{"fused_qkv": true, "inner_norm": false, "expert_mlp_ratio": 2, "optimizer": "adamw"}
Rows from block 13 of a small multi-label audio tagger, named by matrix and row number. Rows with one number within an expert belong to one neuron, the router's apart. Each number is 500 + 50 x the weight over its row's rms, rounded and kept within 0 to 999. All counts start at 0. Numbers have three digits each.
Before each expert's rows are labels from the 100 clips, of 14976, where the router gives the expert most weight on average: "top examples" is what is common among them. Only what is clearly more common there than usual is listed. The data: struck, bounced, scraped and rolled objects made by modal synthesis.
# router: router (model.blocks.13.mlp.router.weight, 4x160), inputs 0-79
# up: expert up (model.blocks.13.mlp.up, 4x320x160), inputs 0-79
# down: expert down (model.blocks.13.mlp.down, 4x160x320, transposed), outputs 0-79

# expert 2
top examples: reverberation; small; text has "room"; text has "reverberant"
router.2:561506494481612421473540512406454481462459550519524488470440611452517527537483480525501524546507541584494446509515528550450531474515524429502436517481464464411536464547467534498510417470531506467437594402603483412545548442594490441503600517
up.0:469496551457545530573527487522484555572450474489415532411480483566406467580531567495460440419420466584544506377528516518461537424401522443445457495591506567486403471461467473521502576527584528530473460593476542512506504510567537532416447525
down.0:582592521465440561475371436573584445558456493498483489541500409489560520510458452488417474557440501485525500436547525500572514571507419471422446436440476500536507484568513560520413497585548438497478477457544508431499513455485477498471538465
up.1:566510551505523500445532420456468505451474524522487449450479523558577541513497538532359487486470512562457474530460434542461532475471472531517484614455445496475428487605477424483528526461675499536517485601532502466514453564531494488436515579
down.1:451527401522540524463495567558461441499536547479512456632547479511504418503464473438659518593438443506450546528477481408518485587571532485534501463439592528466546508435576545516456507591510537521485495488434500555505543501523507516476441501
up.2:474494558469552482489536544492464535482494493486597509456507574520529498565513421473480504502427486513493494540498440468531426485402557469478519472500530540510502520521347548530557440564523554507507514553415443529519515438493567523398481551
down.2:443476552550469487558523534548486587394449607448504594502491618532453477473475552499512466513430523596484549542496489545444531374516516514467572373470465472525505509469453488595485481441473513543472498594572599425474525548578435428447459489
up.3:558532543536506555501429548434567471544563493534422470510487515460464487498497497512480532647510499610469570449461477496405589500538554515410561549487566476511554582502481439581470546470593482586464568505457575486490436558483530557553400566
down.3:491467534528551465457548468520492543509427450532547537525589506563532502448423522431502472444469555409527509549503513519526454504401422508507473458459564594540481431485567489507499452451400599424512488424508497471503531506458458429479547430
up.4:542537453465604470481494559489428465474467419487515509549632520442540475533543561479489545516496417513507489478534472587507545629516547503580574530466485598465457582506590448532468459486496472493379435373465481504497523490484398497448506490
down.4:542491416534434447612513501552528511408436530590542524505492484442523539486532527449510574429475537457454516564376525519569463577548421512508525493643427367513470470472537521498511542514518496515436416490495478501441526502549510479484574538
up.5:560454466520591538434583468449569476521505437533490480483546593414584510422580449518469582492496535510503497457450472455516440623459463494530542565477482454491476457572456494527589465500492474499548414540539518550499490399492512478519414565
down.5:601580456588476605492451544500509449513497503400461428456491495511545455467536511517537575550490507464398442516485530470441431562559481506546578533529437566555459489505540483528494490520549421501464503588581469457518559437495545529583436525
up.6:539463442470493452491492492526519539502461504499632471544509570446522490512500470495450531616499410452498450536565441468616522590497395543604504569491574461501510604511486589544514541523496501565476569473514468447548534535500487513451492511
down.6:545485607536503544488501545522561487500443491484508501432581438595529490637429561405423513560391536484441451546554548576454527470637424496531516478464414513483425534532478444567519473575603483584522482400580439439475457449476506558559532477
up.7:549498547510579505578502476614507482620522453449612474504429482516468524515501547548471547485453546423508522407512524452432463488458483482456527484552611572610515500461463444487516486518458613533523465509498509449430382455388552457384534477
down.7:644411541477507558513478546465455486513489511480435488528381517517416449508495523601362496476606507528464536493536509575463504373548551552476556525483486473423515477513403511607514512443539459497499559550553470473566495560517502535514446514
up.8:455497568444522567515453497516562464557523502462457519445518424498469520459491508514536525584456481511482568444456524460432486509415467525538542492503519543520393506607432466564498609576618496572475465523436485459442425504545520576403454541
down.8:510522570526578536579501465566491437523450562538492496545478453463489558540451610505404529488441547615481486479519482552503507367553473454502528468501526453438554492458480496499454421512589448478413497443546505370434475530520526462439568580
up.9:550503497478485543529616407458564407511414433601401504544478444578457487610482540436441516501442525542507514557455505408513539485477561555578533574489538542460498495408482450639456524466505503455505532522486535467437392507522555466416585537
down.9:449500453495464462551555520589561410502483464339531515492508512455529449476431478517568617492473527486531535502488514544489448490436506492554584445496443563509477501446427552439471530536497510579467431498551428592456509420568561510525497525
up.10:533442482499563445540563501512533573490615548550502506414461476460460537511421529519545462531486491491470491493493428567505455506527403494494383509585569496450467439520465512469443544508547624518545518443432421444513469570541523528508559523
down.10:447505508524421539499519414522504496504398448482503522544472531529575472457593425565462518470466503477544521553532473402509516550431513528506643500436475433569564554511507524521559412487471414475456391547528564537456481419469551463488462517
up.11:587469538573489457507514415496550497477506512560470483413548541478522565510451566489357501457554564520533457530453520529465591550490544422498530521508524550545414506575525511550601526484573504546461488558516505476489472457470466494497567474
down.11:553516507481574520469528588488551459441501510442598490564417559501563445429500501578466441524541550542550520519509452599526444530474509518561563579460496485470497464476420557474529484514478472510561623441454453476579443513421547518466457544
up.12:528475524470540554481456501434422506609512421541534462571450497502538498541450521529399499508463459550535543446558493503466584514477544506442582629417502507501490497470489437473541476476446542456458498499487531502502466495448464530485485471
down.12:493545437508468560487455504561457444591466543438477488541570486536451456495504534512527583476432496382549440500567530500478477529440449554497480414514476540510455511490508446462542438542433544422461391501521547449546619472502545502501509501
up.13:554533580526494532438428444516497489522476448572406509370585465453470600519361552532486487472525522439524473499474452478512603479498426532488421626565512480526484458547482505481565575455506484526547582523465475420512511582541483567566522478
down.13:570558549467524484497451514477513468542498597527529508518378480485489500535515470546436535471540526610497455497504467560478605402459497510430483502466454396459545468517450575488441522431508430481537589470571497444478382563390541531506539485
up.14:573443538583497419587528494538535559538535524555538518500477459502501563449424502497536537574486457457455484561523418564511407554459394484506463497531559574452492416567464521493415542496490552543540521499431421391522491546518496489522499551
down.14:467508553504436557496505470463506525529424358440566516525508565534540452448524480592485518515540540465572555527571493484445490505440495506482586489390511461529598508489501558458565433452479470507500348522524566547518495413495532432553516586
up.15:516473476622506525526525528503575530592422414437473522467552545573451507597530456519472479468518573477514445448573578566451557528525498430506452502457481504487432481530489470511534417456477393504573463395564483517476427459425476493464546538
down.15:443596424477481497496503487531460518446514571538447606514419567438462440435448492509521484501527477584443506463366431535485493570435580441467562473495533395500578447548464622456428550510477477522420490587499504431435538543610524488446458502
up.16:530469529372624495522539514585458506514544460530475498494511455434504486500455477511617462477481421556500522431471489462515558539368561411498510486527680640528496531512469446445509589612481525557542546446474477462504504533501495477493519546
down.16:535438460530562502456476476458518469486500458486499514419609440469511654527474592546488520453496659518541449448555481572496453382523419600540487496580458461475533478559552524524533462467513518485497526389489438561526471455492496456609529493
up.17:563545515446580519468497525424545549526514475513525487517492462489371456544458470424482492530416403522498513503512498476447437453480558522461518512483586557504480516497475462494453510459460535469500502530337461484473450532371457484481442488
down.17:491478561541516465498449548498526492483471468509563478512518449546460532502468510550474499518500533487449428593505521495471506548583425426486476531441475456473555441437374536528558524517480531504527455478614515620544340350372532550523563518
up.18:478561500436522604470488491515492440397470481526407573547581498534412570554427550445598515504534505585492524469457533397492583568471551483496531503461505498443469506421493488488480520496524440488423518553497489368518514439478478405508497566
down.18:444506568439446502464458457481503533558475401412476471439534473476483546510529438497513567500588486380515521533573421381491565533498630534440482499580487583509470504522487531497501465517465506497499508439495456643465464463415549471510453465

# expert 1
top examples: reverberation; text has "room"; text has "reverberant"; material: ceramic
router.1:541519492518461491440515528443467541490440536512575494529500532553535563525587488477342504517521435493431482585508463543421606519547541541427543558508459477571510572532570529588487459464475483474475617453521457504469466463436433446466537501
up.0:538538504529511559511503410357566379496463493600524519478539492500505570487478463484440582508465509576518475543434560443530380548430412539511433441542504496482431449493517541469414524518452515518502499510470389455509486458489566505439544554
down.0:439502491568493466518479502530597610529582521451451534338528489480434513557576474486530486524492523506527439465567498427486500428527528455365524486554548556448524490518471616560605534432539462538531545455561498477461490565495490525575467451
up.1:542500534529542526582382542411547527604608473545538429483497437431474479611524526511522560598559513465491540507530543472488528558493471556473552626530560533450509559503517449534585609524443504569456511531481489438479501452464467567500430537
down.1:391574591511440547468558497540465461492485477460481621414540495440521484479487573395556566503425484550488510492518407529506465530442518548558556487510474575492458534563461443481464458562609481475463427550526469429455500566562495467514405564
up.2:459534526479584520428449558377427498486502447614557517469483570473519536505449502509462549547535493542508496482556429555419503578499541525464582564458537544436565533484569470493532481423537507463344504485445534476509444537429467477523499538
down.2:336562428555441403508569530559504526468469507546501567462630458563540474584551477485504473528389523456430503495499508508481562585502495429521503493471420530518482503481552468513519461484475548487506397494485591522518602541553401500564477501
up.3:455492571504584563473579492465450495520506429480508515447469488455517449466461588611501524565580518454484604471485418461462514568460539483450600558504563558465532558488541494563555504505454488475427351536456496499411422517528467469560375445
down.3:463543510572473517428551518439453475511420509575476457527486495563469442484566558422445522450473524481504465570481488454518603430535569509583499566462415486439465601496496424469514476441572527499473540485500520558482483603584496553473520450
up.4:575562672583489488497498466572510533510496509511409472481545481569456543554451623441441583455508451466627520519500472543565522458482435513540506524569581530508456467520494447500436582498502514584577532517455503542556510554472551515519454487
down.4:530476590484486503538503418537470488568478536470512538568352531545511487499433547581363493443575405461494454574602457561509570440521505501491518563524517418477474527536467473558563553491529485495441505465562504489454467532532542578486484424
up.5:571525507466471510452462486430514474417513526532523468497571385466566562451490513501501534488435536566479562522396482456485434526536515478469422581527533485505503377529410511508410488606480495460557482419429434403551509529542492482420619514
down.5:479492555472534487442435482541570495629544519422514597500500416455477469566439473538584527593535400463615480440601509450570536520448435542460510487496513482438509423544505540490516525585517453552541514443464531584492464461523494534554503496
up.6:522402590538590582526523481441446407541536400467492453469513511571490538470380529590505579574576527431476566492495443488430519565494502561465557537427566541515529609551525457556570428454464556445461452550408505488425497518513451470531471497
down.6:397576458479470561477566545441425468480443482497482506511506572528420385548605580526513446446428507591509511463484514485460525483490632418570567603493513489448515573414420419457528578475567474496479474500437544528528508554566555562440485517
up.7:483532538461489556453515447484607499530511412556428476462533535570414465613480492412534471493436497510506484469530512463474508500372444549563521501452586567539421516446466454545616594441540552434497540558507544465455376530490479491445418502
down.7:463517536552532558514527547505524441495575558427505586405493529416492513413477539527515546466443453500482556487574513506513466402468515437516567543517467484489565476610500504594516413510494556601431516527464445493385562469468614452416521464
up.8:610494498486509583433563581461456521492483456526552516528440435451610529452476556485403496470502529597455472466500481643496477505510587493451511628378425468425426469465456495478531442429594502522584421510468465483599457529495510485445557565
down.8:421531387528544469505513500547510534488494599540530589542581447508527435549461415513589503515450493442490571535505460380555535572512482467472468344457516422495515438544561572477460451506436490473495479457460525519446570508523444452488479413
up.9:521611473504563506590480440457532547449500450441478573478612519461498507503471593464589454520513501503545484497525527485519471605507467407531444428559573464519530521550614467474361450502499529430522518482453395438469532521496443485542560512
down.9:387529543497418443568437491651521514501494475497553540511474477485436556537517593470531450619433578490493445497538519473544562497520517479536434451514510456551488483564477499601501548578487496562463434408536471412481437436499495439489571481
up.10:445450489518491463514578497510581504466532538523496441537480472513452475453520490506555469550509563459549530461534469475479431530530459452514496488445566501556495499342446527483539531532480525502567454545442542528570430508399429444519412488
down.10:543561450511497541489516494439544460581390497520508500565408471540471483477512442516451481585519557486442493536481470584474367561557415473511479469454471496554530477513516456571452492542469419487569539579554483457543476414447499447531466517
up.11:530445461503516541462556519461512517579505460464516495506535462592436473584493575586477452571438477519507537386548569522454604500438539418474499555497523543497411494456422470509574516466572498530480431533479506492462455510535482547436516469
down.11:493473585470413516510519589414445494510528489545473409484504557456546482514539483516653504494504513536444557547464514483451496504541504582576588619510465546478536533492459513510533506423494500505526462475515485534509456506547576525463482647
up.12:603550583487518505454443530467441456600502489512552437513549547575455475604424481504422552551438518550537463435547461456449464459448526519448480484487533534539444536520460530515517508512544576484501466521440582455455407482450533490407455543
down.12:457537496508478523440453422470491527526495529544487545505465483434528507462491387503475573621527463470430507563432508412528514538505535538446516444561361420524573466584526560550453454404482463478514472428481414549421430534451449470543498541
up.13:504469527562508587531587550427498480462489478420481416497496546553426487536545516559485564513485516556534581479478537444412505531458433492544553589459556544511502560441448494462416572569447502489500475487448485462557499495551515529353405605
down.13:513518576421525534547512478510566491448545492431487476531412551455549457458495450438574579405554462423450560535406430499499479475576566480521498548531492508427563460552390570506594582529524488432463471575474463564406492526496546531486359494
up.14:499407530473508510566448593484478442526479502527442416529503435522512497540488516481450393474406484600461537473469541514526433479553537589572548502562490392473514489565490469574537598487531531547544442534551557533424453518454433502533523544
down.14:417512479605463485555481498494475540548550586458439567484476475640399501482531520575529532558480526513501439447506504541374531479464466449429425461459529538501495522475520427473440467498498459495499513483501490519507505544506418529542494489
up.15:604491530484574543464485469467540408618419422483421490404541486519464544495433539574516513501497462562521540474535430535535475494458494552512459568520515597448517473561483432544440539526543538535431505467473536455434447478595538576408512502
down.15:545536553443465519470493470439383519433486534496550487502474516485507523481516416519408465484446526577449470535522588501436532425526585524477482480454474478508614514587515576496588473484474453525521451505576533531447483492451414408486430452
up.16:550539462326538503428520423559451459511534543547513488514529452474553464455471495575449490481465518613494536431529554443522588609450537448467495571425522547493503410405416500476540537520477441486522401515544522461540521387408486460419552489
down.16:506461482547530504441501461581465463437420513538423556657468458536417530560424525445471468501480460447631525491512448459583557497443514534544549454519541465438451477467544491541516499502509452524427530422501642528517585496523518464522509448
up.17:474539479558563553517581474474484550524500462467469491409505531566409436442566475488509499435380448586552511344474520482516495419395531475479455427527516510589520523491450458521441567482583506467547480536499546483490423525590484497472519541
down.17:417485553540518515587539478464483552542509548473546462493440556451457427460499562495493449458538601527452492502501562520503563420445592501509547574479510442517475479467453496486531540379531479501448488492478424553465460641493567477557471479
up.18:565505637544506514552501505464480613494472408469474513495551465537470567546442557468492504467530414542512540511498501542486560476468480472463473598555554457517449498521405458525458594520523531525566543515469471441524438495462515546507503556
down.18:511413565521492486491524527581507513562469556482552502486483486512523538533457562577393519520476454473468444611525402606445544431568524562507435576439493498514479527535501524584515408529532556487535492469544560398480450520529539505508528479

# expert 3
top examples: plastic-like damping; one hit
router.3:472518439457523453492453544496501458526477549483442532603502474485484429462378470508608508621477421510462604465555477443548466623528581457536577455459540472439555511463551508557522511588456552472430515470499562525369538515494500468456469473
up.0:513485571538459600408528513480483439549488400509510430462560439584479545588534507524462451386469494569425552425465520486453480434454564568493534485434461502520487560478469485495569470496475509453573451605429506557512497480448421478398441503
down.0:521434485507556530559491467547506570553500601537468517542414428486398461558503474520450452577476419545532510463591536527529503413553496462412472549487573441479522457441522460500448507546534445528479483473429553498587482429509553549520508539
up.1:537462568506570512483546459475502469542459487525458426434488507490550526520495490544432494485396481555518465442473532567458536477498525457478500636462454471548432487562432433494546523400555472557546495614424476478483382522488516475458521515
down.1:433523483578518510538524537509542491437512489440510548478561521570452528441447459459598432474540494511651608457491463474558390586466472445471482437545536486508633519446477485534492486561491532540526450422474553461473466503478539568518469486
up.2:604478432516529481464610518442566427451425489483566548480541447503553558558539477480465470495363535466445549547512473497530482518540501514582451541485435496500467450575482534581460504520548502421536458505473448495557497500548423456438533576
down.2:495506468506514475465460507508484510462506584595548544475518477384539494480404466443476562615415470514474499559437400534456450545511524543493504439474456488524531526491539511621466475484500433491508546501493479374438501593433500438592474461
up.3:507647524577534513441464510437474515582531467505501343387537500571422513577476475485491500529456550468430483552447579541493420528527468462455439487513543540591498412482510419503570472541529531462522463450480467492599498478389436535464565462
down.3:514506435479512566537508458502501389524538557526355474529505500580466551462502495561540484529503498550420552387470476581560541470556448560535490494480516481443558482462548480485448498498508531433543592544469494447530563503486524466550500537
up.4:543520398448524588438470544394496486525467507528465486512524556513503499544575465438376552468463474626530476437489488506582449535544515577515459559487495420528445507516482543479530566542591504481525551497513459471555464457470548487359511640
down.4:488533527503434490492454422443516473518465526448523416462520474517481512484489535490454517497480539524500480457592483536494466458516479493502453469517419522509435502542631514533495492440603465521491546399609470473413479531462413509482519423
up.5:595427501479526454564543494481548479543391423593427478498533445503501522502520597484463509466449493521538503526431557459548454588462421536556443552587449595485482498465512467506454474532540547507455433479486441487490516489592458476449579560
down.5:477561449563456489590459515474545542520476534527370443498520484476439386503536489490526503477586418533514462413491511450457520505510577456482461548618522487490471599509490463492459601485490471567472559475462406539465456575553474522467473488
up.6:508560484555469500468491592426529528513416487558400531540497545487519507574557515425438546509559572501496582453473436469483559574519547468457503525505416421559455577512460517518465519421561393502507478507503540519498506478441485574482465575
down.6:512517450579500448467445465389534559533465548527613462557478545548496488476494429465508540510574480454550452552608532445511511505505526514427562562500440471517466541509581491505526354529489462533578542431538505466505514453462496582478487503
up.7:574488489534569550487495480464432532400534440562528419372504495529491477410488524484422538432475503442499619567430535506548477468483546558628518525486554488479465500475515483520528523383538586596543476544450462502514473642586546469514469528
down.7:396595381459459560501503477471508552523515489497416507491560478471479431529565570510626448467521531558593458489535553443502459571425533540493523477456504455532540476392492517411562535415502568458483363548513531564492539513547566480496509528
up.8:516512540491654532516554525471547438592518413595437496432471520454481484533537499484526579569518440552452504432449469460525553553461522590545584523511465549463513546468547470533508527446532505517481535516479493470463444458493507548433460564
down.8:451550547514536464442386458421424554457558508534608478465556514477510551509450454536459495488528549529548563449542484494407519448486504421367382459484607495518546536514439574454539477480456493519537555438425540476516530517447413438518609463
up.9:535554491503465504572442527533499411479461524466443477477551387596437484556539642493483484565397541557505522451522594514472461449555492463581460490566427498553502526515551530551404565591613461513411513462521434414530489495551469494500519529
down.9:507562458502508529582501545525478461537479509481505410451545487499433509557594599407439444447410498568527497411523578540449498495495543434544478463592489519548380524464547458533475580565599458550427543455567436445534521485539438551432524483
up.10:437497524461446552531495498446503491487516514465460554485557531477485483410423570564487566536479458537502608425452409429498501502434572475468532504530550615453395525555432518490524575531504531583441396482407516512461539491557546463401521484
down.10:603555472512518446459535551487492513490478473512531456547440529482514522500587426491493436482502535491448428494426578607441541546481528381462514566452549472548513524471514484495452539506514431415518634570507444414641507508381471492636464583
up.11:561476620578493578470636455525469449503394406439466487516552475507558526500521539534458495383492504520503447562466504587523512531384522490562517559467465544593552529507510426511470456590522496535547479516474485479481505516465585494466450531
down.11:453462534484418489522519574434517547614493498553527538567481486425502513478556544532477526493560604431607424455529518492421462400474550445512568562551470563483452564398430549473581552463529478445438486493492522583475550452532529529502432476
up.12:537513552459574462509484419471568551469558505443448463485456486468367530507466456486536454566491464488552449444546566493468664487471551429430453486480618477593485498522504515550590633520512541477571557539489508469549426536425424546574557476
down.12:435568456538413411526432550502477493448520454566460438477560418403498610472549481432607471491466530552469546509470467453506495518512491525517424433552405559557508493474513501447443561536565494445499466517433439419518533618549443407504508466
up.13:532485572484585565408471454525525430614465469512505502509522510555511528531429507523434486537411421551541492514512476416490560462500487556426404523467476429526483494613487461636505487537544485458558497526554558491481479433529454465474512508
down.13:538430510469463508455512524483529526552524500556566604548434409548596502548585386430418512597461485466452522561452446434578524495571424559504550546455499408486576543517529528543447444501467477593588495511591567495471408467459470473511488536
up.14:457462589516491491460513465577463469447467397515499429495557479510529541491493609504464466401515565540609521517396466503432538492468637537521550532489447552577513555388416448491508595467544500574457527483554505482428489533520525488491453512
down.14:432426389483441448513534571489463525448490542458450528525466476506428493464648542495492438444509456505478491467515569481519540457482544535516559552597476426474482468387516471433521543486510478546476446516535481585497547494501518536515512477
up.15:490500540512467481546483442530504516494444519509493467458453574502465554475485478540375531426539525532559474549520549549484508461432430445397404516539455401541434480600446455516571498411523445548481496529491484450473510494525552509450523497
down.15:512503574607486526527461537490553473509452452485510478479542515520497532586472535546491525519506560496525451605568587439448528410518525509479521580421468494490508501490524448498609464446442482493569466391558498559554398453501499568504567520
up.16:552449456559512470488577509416547531517454516613465434500435515483494497555670476466412498429525532557490548506396539445481546503496472496458530557503468434511469544513482459512536610382545460538513485554484531507527409503518472487460457578
down.16:509533497487559545488426494395468466557487560443537423468511503547478456529439527471486577549524515499478503574596518481427472417537500582494480540431508501507560486487503528556522368464464509571506532397525525584436402437484497471439609448
up.17:512473529467449505586455552502491443540486505448503499566518512540538459548587531463487533551476481571516571496428428476418490483467572554559585445497538516523446572488508539539490516512553415618488459590443452439492514499538469471408429538
down.17:483554420471450428552479510528451498556479537489447489475524482450479519485539514475506445441490563452532474458464487516430481575511473565491430430583442525500398532573570488561513585496565506479457516482549495439486514584489476509517451539
up.18:548512458552502538523483518421552477448517450539491452524444467496490504563577559473430526373518525462589539522455533475538466519512491521469479568539472404521422467470460462449565687498570463529579516521467482547559482487452571513417476605
down.18:539509411503565472522470540456474435528547663522500480511470492564450417558377556430495518568557483573547497597552507522518532451484498544531464496494523501463560463512537479570471431429535586539418550433515487450429462492562471595460633428

# expert 0
top examples: pink noise; glass-like damping
router.0:467457530547466547523506491599572535546532468548479524426482442532507502537544573444488449392449564447511466474493533492555432400462418565472500506508467560487410407434500423427500537481493488507573435583492545589571499601481562588558444538
up.0:563509572524481599544459573545627511501546393578505461466537441499475508566490574438498469459459517500526482548412588471457440419449439511514512544540518547519429437450427465496511580539482470528569419610402475495516463521545564503482498587
down.0:463563469467500405478550439418392482490471550438508498501506582462517510422512443545486534534518436550483469510585444515457528581527559434540445440490478483470593560567580531565490440501536512461463606395581540439477551470580433441505531443
up.1:543484526556612563478525548427471431548513518435460533587481538549447498525505538581485576527528424583577488458521494568466559534479632429453530537390567465440512534464542510575454465480455502495428486472457558489471501500456490512446461499
down.1:550565595582440528467416379504508568495441566470444560447546500598600471488470454508449479511514479466548439528543448534539524451469464544435420452571501445522429539559565420438493452458576480490413515551573510450482539553562511500487523467
up.2:594441504510486522432455439437411519588397557520400378559536529533446559600517482559499467464586455536573467493518518469540575457462542482550495529503498414513503592477575462546520429506492491503455585582488589463513483446488400451498483539
down.2:495568486482486401451467543466506521558599509530593453511513533468487537542512457587480508501602467455443474527521508559431578548491514469447480513540638527484455540461516467533550469546493521529427577470433531453588533440468457478639517510
up.3:560546545565535563571472526530550414502567502426510456521420438493477541463461533491466474482478475552500544490507531585462577529574554462592479574483516436495449457559537449565463583535559529568580517533485494429499506549547431502492479554
down.3:467406555498494514542479529537535511614559563497441321402569465473482494459544483529568513449494423494505459446517519505549532455502480596433549480483458523517530551462537541538625549472455533492506481553488507532502597500535505577544430500
up.4:517481505474498522523533447592521422503512457472491580423514529551457547475420582370481543526472446527449488455473422488520476479412509583467535487533442536517353459657526563497436486538609473485479519474563460446503495442559505510422525560
down.4:546417519560560474515527591494529603500525548456481533490527492574495534484547477526487452488530540447493433517451416580511489464517528541480581421544584497547505531449504480524457457455472544519578604601495533523559602561454446512600393530
up.5:484535565514462506588455523493448448541487538412421458569531557524481428556472598550412489491556403539535517418508476555445598495447509497435577489505538438554416620588510430590568528498548458575430481539533596381488521488549479526512480496
down.5:549430518629490479489504547516519502451601568500530585413534489549510511532514542490415519517405432555500457517513497534344552411572515474390471564532549437488512472478465467515515503459542477530424538462512459426493509502496430532478530573
up.6:504560654544409493456441479410532505564519386544489388486483440496457557584500519503501498516562506502445495579529453545444482450491498457447540519521499523506525497480425445513522533523506485513571497526491457506523435488445500571452461597
down.6:440469562508427487509518544459512514431522521443494529457509584527480476493439568559435486584495485585435459521425411561407496467542611508509611536486492500460509527501531453582509515492576538551432427528515503483492442565578523454494496528
up.7:532449587531479403612404414535553543611419482610529429491485466567404546571490501439522497501516491456502496521485512542463488495472514527543476461574506513536432532495512416549450547506491445491511586565472506510471451527458473490506484512
down.7:389533474480420516525540532525464431472509533414408427589435516490482458537503548444512414508424550604504565452477592471548550573590512482577529502521474535439468560434488416466537579547561426570394498525550616407564502447585453557514511515
up.8:473527584519498547582577465539519413455447527488440595498524541582523511517424536457474575522418509490496494495444394556540470465462442520564558526454541555515486502451530414540384452555576435447481487573571437477459497531522519494444473596
down.8:472421563575499494482502527600505582524483485461359565522533552506533479576567563562448448537535515470500403522449456546455539470515428452441522557454497452542495565512439417538488553427536466561526507542541583458545523532598479535603444476
up.9:535487453487452580400559447480543481426533413482446556528525579524515492486573387449460631516502478589493483506510434460540490479488472528457481577440521481546419486491380581481531548521593503487462568538574499449539499393451541513501491661
down.9:426545474613576515524553543469466554426537503496435497441557434410431455520572505470483441490505537540483470452476555535527549519474546456535552521541510505513607494432494481549445524465505525475491564435479535476457502592547502512515432447
up.10:645398444605507463488491465450499571465455525548500522561484493578451558531587556494422521459574475489500402517472495609459580438470531462484428556529456438541459480458433479537448488456431440512515550543527497477500537467492395448529577429
down.10:543616494531559496400445589427462460530502514566527425469469514434511429484476487503464575596521446535513461582514473473459466575552550552460531575453506517402505482428558506463545509451496440483409571485485507445502456571474567498539527498
up.11:539478565538511561597486537553618483539520424586527471501462410463464531566467565435509499452431568527501525479423570485490441439470448469525545493491514524525449461455389464501498595578490492542562408592424485501465420489456536483474537546
down.11:525525476496516391484490451443371512473503617429514486488494567515514484463488429549508525528515415569534494521580396543479587551461580492523454476513518481518573563570594574573512461500474542473435662425532549485444566523579431445494503413
up.12:569512531514574504527410486483513498568587510481503545503517541457480499513418486540483674644630447420512491545583420534409484581490505498431508449444596485516514510546549580534513422500447558521512512474467491475423438488385416486546473480
down.12:482530485531506452533527476458420423409430533448471583530454616538508539494558531513472513518533520601499497496482504564459559537449565442494534503441509429521584557499595465528445460477515453410377561473510510485434558462575453413512513496
up.13:523579559534477583552416576480502494515521443511501460451531564463478549514482600527424540510497518451483500505549479464472639452485557496481562551436497482519488512617466438521549568519595471590431514521561517416567439444519495520520477537
down.13:478540447550583496503496507492506528484579522480504585399591496460552493444569537504475576590453483446517485457526449517415474501580509462425409515484538497565523533550493492497546473508572458499466529459428509560573593453448519419464456586
up.14:505485553401532540466505412355516463513552465445629509547464410469484531495459380556494489562445485468563603485515517509488534520489475542395432518454598512511501511437436477518597518534444500465564504521445578570476470502387400412494507575
down.14:401477523509488477515520444521504471417523441588431423504533583559448559527465538373569492467436605513494500572532581502541458454555502455564535558448468497456492581440421529467568552480512528524596578492540547509514582462457483491594435468
up.15:574524538489491503439547512420487452584442424578513423487470448542522591536622491501435460568482452427405466551534514520468535558510547401478468621524419519570470567511445384544552571492537469487602553507564496460501430465477565512517514517
down.15:441508477532406503503466509502504453509567521458473480512507525474509439574448593493489579556465518500513545481509470413459565558490536617453600492449508496501496479465623479418528505438530486579413393455536583462391483554500503542507462471
up.16:552518392530496490523420533376454552525510576507556453600395500520442451542509496475463592575616436481513480572523496432451503494472509541448505461558543414499451458451580470525469455470441560511409498475468492457457444476449491472480535491
down.16:541546401450542413482467492374486554485479612556593466631433517453514494493473469486492530596593467484511497599484476475474529570503541464490442474486518430460547505521562488536526404488421500474455556413567515452472477456464463477470591464
up.17:518429632468465489472547474527440506538513425456485495533449556548498549527466559407457503471578494520456570492453475481474487462516591540447559503511522463491557555466468453595565488487497538520547514543642548485477449474514507483427460540
down.17:529456496529459470518504566522444428517616617448494451448513461508436524450538543513530475484521473473456459464574531566571554529574512503540514556618496484473468501466527462552550603507509523589464568468517472555401489553538548589590521526
up.18:508537556449547487484528433469401569536453474448482485478489618526461546529421500485563547480542398505570490499599440520511506558446517428523409477562578607450461539486447501509509567592545549508481617443433485483456439537480505510427452570
down.18:517500445495457448493494508422534466501462504506454508514492515517590573554507421362570446541485460546438525484473529495566467542557507440487468404494479484531547530514561530557347496565473468493537626504595424466469537491526439494512488494